From a checkpoint of a small image classifier.
Training: batches of 256, held-out accuracy 100%.
Rows from block 7, named by matrix and row number. Rows with one number belong to one channel. Each number is 500 + 25 x the weight over its row's rms, rounded and kept within 0 to 999. All counts start at 0. Numbers have three digits each.
# convs0: first 3x3 conv, stride 2 (model.blocks.7.convs.0.weight, 192x112x3x3), inputs 39-51, a 3x3 kernel for each
# convs1: second 3x3 conv (model.blocks.7.convs.1.weight, 192x192x3x3, transposed), outputs 36-47, a 3x3 kernel for each
convs0.13:522496498544503491548521525495488459515495468516509483498483474528460455555500470512494501488491480487470474504466477506433485475480494511492503533520515514495499501478474506486476503512512522523508510529511528497518485494499483454460527489497495535532470485442493500449530507550533488527507489518517502495477488485507473529486453483466475497468479513
convs0.14:510496491490488497505499494483479459487501521506508515500494467542482443504457450495491504514515502527504505453507511499515529519550524481485500491495474478482475507489497501486504491476482505464471469468444469450441474474500477462482497473459501513524481486520476477514477509484496480474497478494527504506468489500474453476500504498493495519485523543
convs0.15:505486473473494496484477491488479515475479497487470518454490516444527518458525531500473498495479492500500491495520520509508499487504500531512488549534529524544535415485536393454539457443553507486504497483478514490470524504478525507498513552557503506499486505498473488495431474481417471452452429458471457498455471494456454488494516504450474489464469467
convs0.16:506539525540544514515488436518492495477508530513494521477525510518512483523507469530601576603555551550543436476466478494512518492487498486455468491481497450498519542495481530479505527509545529519499536518497503475494483451513487480503493488507473467480464462519480491511507483458453475479468500495488525506512495508476482491493519486515495478498509506
convs0.17:469518489489470453510450483506514492487534497473508470510492525493517511516484467503519527498514509497507502523524487515498505493467486470505486490520521489563532485476476493499488480515508478467492507492486530513506518468516493515527519509504480493467477491471490492509494553547514559602495575565524533549506530554493547520529501470481479486480476488
convs0.18:490478479454487488470477520449488506478489507475512493532498517516510499519508512492478484506485482514496524510510507488497508481511504492477482475492500457499509507491487480509510469497510520512476491491482506499478534542565490558587484549588517491459513481457508502474464459500493475514517503502528480509518484483505480476553545507539526508507534497
convs0.19:455454458421459500450475471482456468513499465520536504495484518487493502519495515487500473462496495471498504505441448435438425511413427467472495511484514511482486475506523475503506488504484502488488522504509519537501468471453493462492489475497493481464513497472500516510485487494461487501485492497504494467509481469512461500465460446478494476436494473
convs0.20:504477467530493486509511492531484483516459444546505494486534499471501487457482484458473503494500495500493502519483498528526504524506503500453491491461497487470501487526534475510533490498532488489521462506511465460510533511495564518493521511463494510503516502501507511493502517488497500508497510522527486511501483517510491512462478499466466475503499507
convs0.21:519488516494494487514497502497499510475494486470496499487490461494485471512484479471468490461458498472476503489470476441473493455490516489520543481516507468518457516495461497478485485507506494515450501517474527513514529518510542474502499500505513494476522490471513498506476518502505504511481481495474509489480501489501498516495512533509537540502520523
convs0.22:474492505468509519499487513482480506530468476542495484540538541505502533497483487493507504469492480491513524455469453511514496528530500495492495521524505515512502503497501464490493462466490513504477522515509516538495495501478519490474543517521561559518517505512458447517516517475489522511481538520525495456499480472508482496510528491502495504510493486
convs0.23:506490518471459499516464514505514543480459519459434489442438500457502489498523526505486484480491511503507501464502513509536521516511517514530449537512481504505465416463503411409481476450477511530537491481497480500523481488501475495480508493481521511506497525525473482518466517498493508496497513515470481499483494498490499489502496488480490473482452478
convs0.24:498468492506498527499516524493510515526518503496491515492503514516512530517514519494463444474477424472455415481468512506523490539520485526509499507509510499521516467505507483513532493533524501512509529501518513498462513529541476502525519526505520503489521529521484493484512494497488533518506525526451480469481504488491497480479472479469461461500478465
convs0.25:511457406488466444498479503497490487461478498484518506504515501543472490498502500481474471485490484488487505494471458469487455490504503484495499505520542487496514475469466496489492493504509479507485486532496494511520512501479533505518455530499503500508494496488511516505494453459499475482494457494486486490509482479491484481496503479462452483458478498
convs0.26:463489482482492469491502460490483469487477439483442454497509490518505479474486486481476470473488486490511499504499487495514499481493465519503493491501503486506488485453481488440450531479467483489475507541500519551522505521490511522496503528501492490497507490486523502491501494497497492497495480498464463482498474478499474491515494487495468459496460448
convs0.27:521508472471456467438488507481489480509479495504505510466491516502507512519516477488528550536534519527522479503519490485521488507519514499505507517500465475496486493504494490480501474471520474469495503518495514510506507495510513502483501501489474487489499528512529554508518481471479498449512478477469484483492502492479479482523537519522537528524522483
convs0.28:524511509505517511511519503505449477489457451493460447503520520496491499481484492489480520465516518507527536517515511503482465514483480499506495514502503505493505506504504503496499491487486493501509530502519508498477490478481472476505467500484496476484478492497489496504505517520487487519501507503501492501494500481537519458517512470513514446515478452
convs0.29:501477501495494497495510472511502507470477500494460474500501503507526512529531552489470509489491515502486482523493491506487479492513487545539547531524524530490473514510501491507509485504509524512529519501518536501482517539497511506514495489483481487492472507527489504513468504513508513505502528520494488509529534503514507494489493495522456477490480464
convs0.30:487475448510462455505455475535503476492470459460430447479501475491473493500506525490472490495453453482416453479492522501501548452507535511499534510480513507468498516511507516501496496475474445493519508504564513496521471491470504535531523528556503523514439451463457397437484508512471506511479487479517518501487489501493483484485490505496501536497535516
convs0.31:469489512488466502507516541473497498492485504492504497523506483508507478535529518527514469540519475535510501547557545554519529487512509526494499531516506509486499468489503472493513472505528486482484460471488496506523490505536525476502496533503496519507506491497517499502517515440577535479561563469561541441570551464521532477482507500499508520486522507
convs0.32:526494510500496500481501522471509508464501497490486482440449519431423523471434497492480483457496492472505507476505507502508492471494525533531510522544525489509505446512529445485520453483515491521549455498527448492541488461485467467470498505464512519502493521495487509507471512505463517513499516488488496504492503538494500519466488504449478487451450467
convs0.33:516489512505491489492511524479503463460489484469501494476496490489509510544520476480464478497500491471470492491524491486490514479507509507532513492522516484502477543556525517488486503509513502501453523508477517483508530528566534543524524527539491489505518505509529523471512529492519502494486510513490506478482485459486479468508477493494490499490496512
convs0.34:520504535501506506510511507489508513464503497495495501508447489475451438539444422516497503498488493491477472479504496501516502496482510524520497504522505507495510493493516469429441495443460484508482468482476470431457499463479515494461512521471500480500475488534474442517501516498503495495522512478487494475491475496498465461532482488511463499519460484
convs0.35:511511494504491516488489507466468487480500509463496513504499489498511505481506488530486479502498458491488488498463506514481530467505491566525523545549539521512497491475508496472474509511507507516506495492493515522526508500491430488457443485501536511498522504463511500456486480502493492506490522527495510508514479478519453456507474465535508477572530505
convs0.36:465502514534477497490508477512498476483510510513502474504491520515488508511487468471498500503506522527540518496504472524507490467541512525531553516501544510506532517520512486482481512508501514526501529527525527497511544511464527528542520538506484483505482478520493484514523498477500510524503500536508518493542536514501551510476460502483456498487488485
convs0.37:503490505455487520485522515499538516496505502481484498522490470500472477470479505483504487481512517486515512498503536526501501545511532483491458502488442510488485498499494504491506484493508515492461504469446487446438497514501491491509505468505496474497496452471484398419516516502527489474522479444512516496522524520508516501496481480493476488501484485
convs0.38:512497490524511494523514473485494484474437503484480498470524504473508526490533499490490479506470501505492503449472438506499480482504484486489498484499502482470498491502514482509505485494504490477481525491498517490491478495491469460524464507497498491494508499488499481514499479468525495487514513503508503489521509516498517481479501450461500490463501490
convs0.39:502528530494525516503518488467471464475480443483478466517510498518482500500513506514499496518527507529517511541583598514541569491546532489507508511493502485489508473498502466472487498510510477485481513525504521486496481521484512526481472553482441423423453394405516495484499517506513521510510524479486492515500497525495478529522524506536517532498520505
convs0.40:500509468493522489485497504548512467529506517520518489506498516486500487498503496448488487485489485512485489506500501510524512504502520540523477526546506518511479493518511482500497477490500520485509495508493489488508545533476544504484529515468489510516484499490497511502499508478508495502501504490498506516471459521487480516344367439419411436505505503
convs1.13:474491507509500503476513494466489496494494487504482464494488453507505503508521522474499547502495494512517509497468457497517518501493517483489491490493491511489502503489456473503520472477526478460489480480506494497494494483491487501512511514526516524529505527516477524494489496489489496501473504503491486465504490464532519504
convs1.14:534512508562531505518513503517484476480481486444471478503513493503512503501508478501494488511506489507500493507522531517508518527510522489486475489498485477470475505500514503501493512502519481500506515516503511524507478504506455493512491498512514510492521510499535527518473484505505479480507481454487490508482485500500507489
convs1.15:507500483492471484459474479503496508493532528469528529514509506505476466513477469475470482492509479449491493474465500509420419507413408489512515490502502481489496514519468493517483491462476471488490496506482500514503504503484518458470522465470518494479513475468515475469515498507519511497522522521483487482481496494500491491
convs1.16:500487478492491483521503476532514505522500503519494511502504522497479503499474506550543578571558568615607577451480507448526494510511494496493486504504487500504475489475492504478508508495520519521510516525512493512508506501507502513501478491469507507496483507507503510516502471459502461461466477487514517498501525516478499495
convs1.17:511516536508514525495502505489491504503495508487501482589562510589562560528529544487495482473478505477479493540511498514505494503513487496483472497488470497507482507517543516532507529519478497500504494497515483478502521522536505524496528516505541527525495513519509502512484466461489479486478467471504503493517511498518518503
convs1.18:476524474505510496517506490489484488480482504476498519478499486482492484484499514502489495486482512508481492525502519506511523535535520496493489493485481498514497491484501507496511515488487502495493499499499492493500528490532549494511532528527516528487544532484544505482488522500474517486447469497512497499493484511494518514
convs1.19:471516498498520527489501517518524523484493492480443427495529511514531500527542500514511503526513518534502488506485499516505504494517534513490491502450471497470479532501485493496490464475491524529522508534524493522528459451489494491486491497510533532519514544530528526536469464463490427460498480477489479498481490501487475488
convs1.20:503519508507512502475471459538502481518522519482503518549506517536490491546518491491502486512517493536527512479479488518536537533534527514518479521546503490508481584566529586551558584569550463473494483498488475482492508506515493491516477495508498524528494571528511550536467485484465516489459481468490498504491491509497481509
convs1.21:479490494465478490487485487480479475471494502503491492477481506463486515466493499508504511497494493508495488496504540509491503511502495498510509504531518509512532497493534546496498538480483511502496500503479486483509530503460493479451490512470505499517512482517503510520491485496484490479474484471496494506513498521508486499
convs1.22:488482503505503511524523509474482497486507523459479511522527538541502526529511525495498514471497515494510517492462473493467466486512454494501488480474475511486494498469482524495496545480492499526530515514513535539512533511586532480540539517499512511494511520496541537495459486481446460471453451477508515487516494498515517505
convs1.23:506506508514484492478481474499505485526552530480540519480492506485457482510479499497483530511526524484518539480502521489479498505453486490470492493483475498484488490502476476512482474467486480511531516509499496488484504484478509471475504474490516480482505493429521427384502489505505501505514514510474495492496515520505508518
convs1.24:510505503496466466474443471489521509467458494500454454475451454481461468471472482489468496476472521488495519483499490481542525467510502477491480510507505507492482489502487504509507519516509506510513495492485481472507523500470490497494493508526544522536526525513498501498446459448477506496488492502508525508527490469517489450
convs1.25:506515512521517497520544511469474489467482461496496508523525522514512518509503491566541523513470486512488512528458474540445458520460436521504491495449446473435437494510530501545559457529556468484497487455474522513507512509487512513470496470460509516531502495492497534499476488497545550530502500516509474488508497513528528514
convs1.26:551539519540527532508528525507508500546544502502533491542526500524516504515502488484501516487500513522518515537516509506510527512488511515485473524507509508501499543561553541534520561533520490522513502507503509511512471481513473483505491488520522492504488473508504474516516493509493461490480443490510509505503516507496499493
convs1.27:452504496478483481489486467502523505507508511513524523472475492457461493459467508476483508470465473478458476505506518501491490520520509497497485492502496499497480472502500487479486520484477482495506480488497486478505490494486500524521529516541476514500530503517499503521459478475472482479481497465484496505498500506513514515
convs1.28:501515540512526550492521545526518493485474480477435463481499497518513496510489473506484503492486512487485507534513493500518477508557509511502502518500476513500485524521488472503475444459454514501494541527503506525526490485489516513484492518506494513533532518531517531532494488502513480500535509489471466509492509508510531525
convs1.29:484489496495513516507541556477500483508519514499527499477465455490471440496476455489497504473475471466470489501453488449437471484458479497510486484507498483517491542522521564552522542561507512496488513478471508481472523534521481513533500513522519522489521554506505524518460478504482502511475504536505459485447425429475442426
convs1.30:507517525553553528540528517500502501503478469494469459517508536531497534535496529438461457395387424402397439505486503522503510504511500459461477467430479480498495515520471506523498461453501441430485435438496461466494539513512506504496534502500499539540505546560495525528511545455552577487516521466509505507517526525504513514
convs1.31:502510490524504532496470510469475480466478495490473484552542522610582582560533558452503505489507517481496508497519507507516528502523503487491499486475471489470480504536533503536504486491487484489470514508491503509501520512499508539503525532502541508501509486493493497494522498527519517517518504506463505513488503503509524508
convs1.32:474449445469437433426418416462467494483441459492424430505503501514494511524510520529527543519537540502539545508555523501563553491527545525541544549554547558546574503503510491510522476502507499510520511530500492492495513513494528496489528501514556460467530457423479425383474459462494478480467489485502513489498493492520489489
convs1.33:491501496477489466484456474527505489519506506499503528473471488464468487473491504499490500487445483503489497480496546527526542520525527490499494499489498499490523473478488476455466501471475497486475497494495482488510487441444480460448524501495539507486510489496495492482503499498493483514465518481467476506493484505518491515
convs1.34:430424477445445457447456441475469470478446489494453453504508510488486492488482502504507531512527527495523518512555499506571499474555526634593563594609556552589572501502478500507486472494494517518506531529514496525514515510512478503503487507500407423514450465459475414447456456449462434466461465473522515500489524490501482469
convs1.35:516516506504500512518547549508519526497497501501472446496463437478484471486510487504505472465445432480470438488482475550523531531528559498516489501515482507513488468455478470466510470475489496487495489486501493478497489470499475460480497496511519491507516515492514521511503490513484515488510505503466472472442454437496482472
convs1.36:532513530494519543510525509510496501524494455538481444459464450477483464485468467531542492502502528518497510476464474473519499461499502531488500532500504497481493540528522502530509501523521466493494468468489492508502522517535511504490515501495561558506531558555490544545469490477463478491448454487512525494500538505494501520
convs1.37:504511485472467486468443463446424445415380433459430457496505507500505509478507506510504490519505492503474482501531498530555514513556528467475465480485475485496509495476504490485513500484489496489495517512505507491484513473498499500493487494497526577540536560539503533532476506453458485437425465481494479471499490483485491473
convs1.38:506491492500478478491483504441494506480515528487497514476518501514528509527508504503499496496494504486488484516500501521493473491491470524491496497469493514484504437481468446501468461476460502501492497486499505492476461490491473496498452478489520477472506488458534520486533498499509485513506483516486497482513482486533517521
convs1.39:501528527503506525521496529495507484486493477504483478485500510485490525518511516526515525532524524531537527502502533501498504516509500489485463490474464510496474498504484507504492504495499526510527522519520493504518458471463484475462465466463521545526509520526509531531509499490508489484508516500476476486496492494498492509
convs1.40:509496503516523499506517493511506503505492490471496491498481492472466483477479469522521511534525515552539534475488500484491499510512496491501488498509504505517491486484464479500490483486482535567580570557561576569577464482468534595546485526529523500536517511532495499515517500489508459467488480473497498501509490499516485496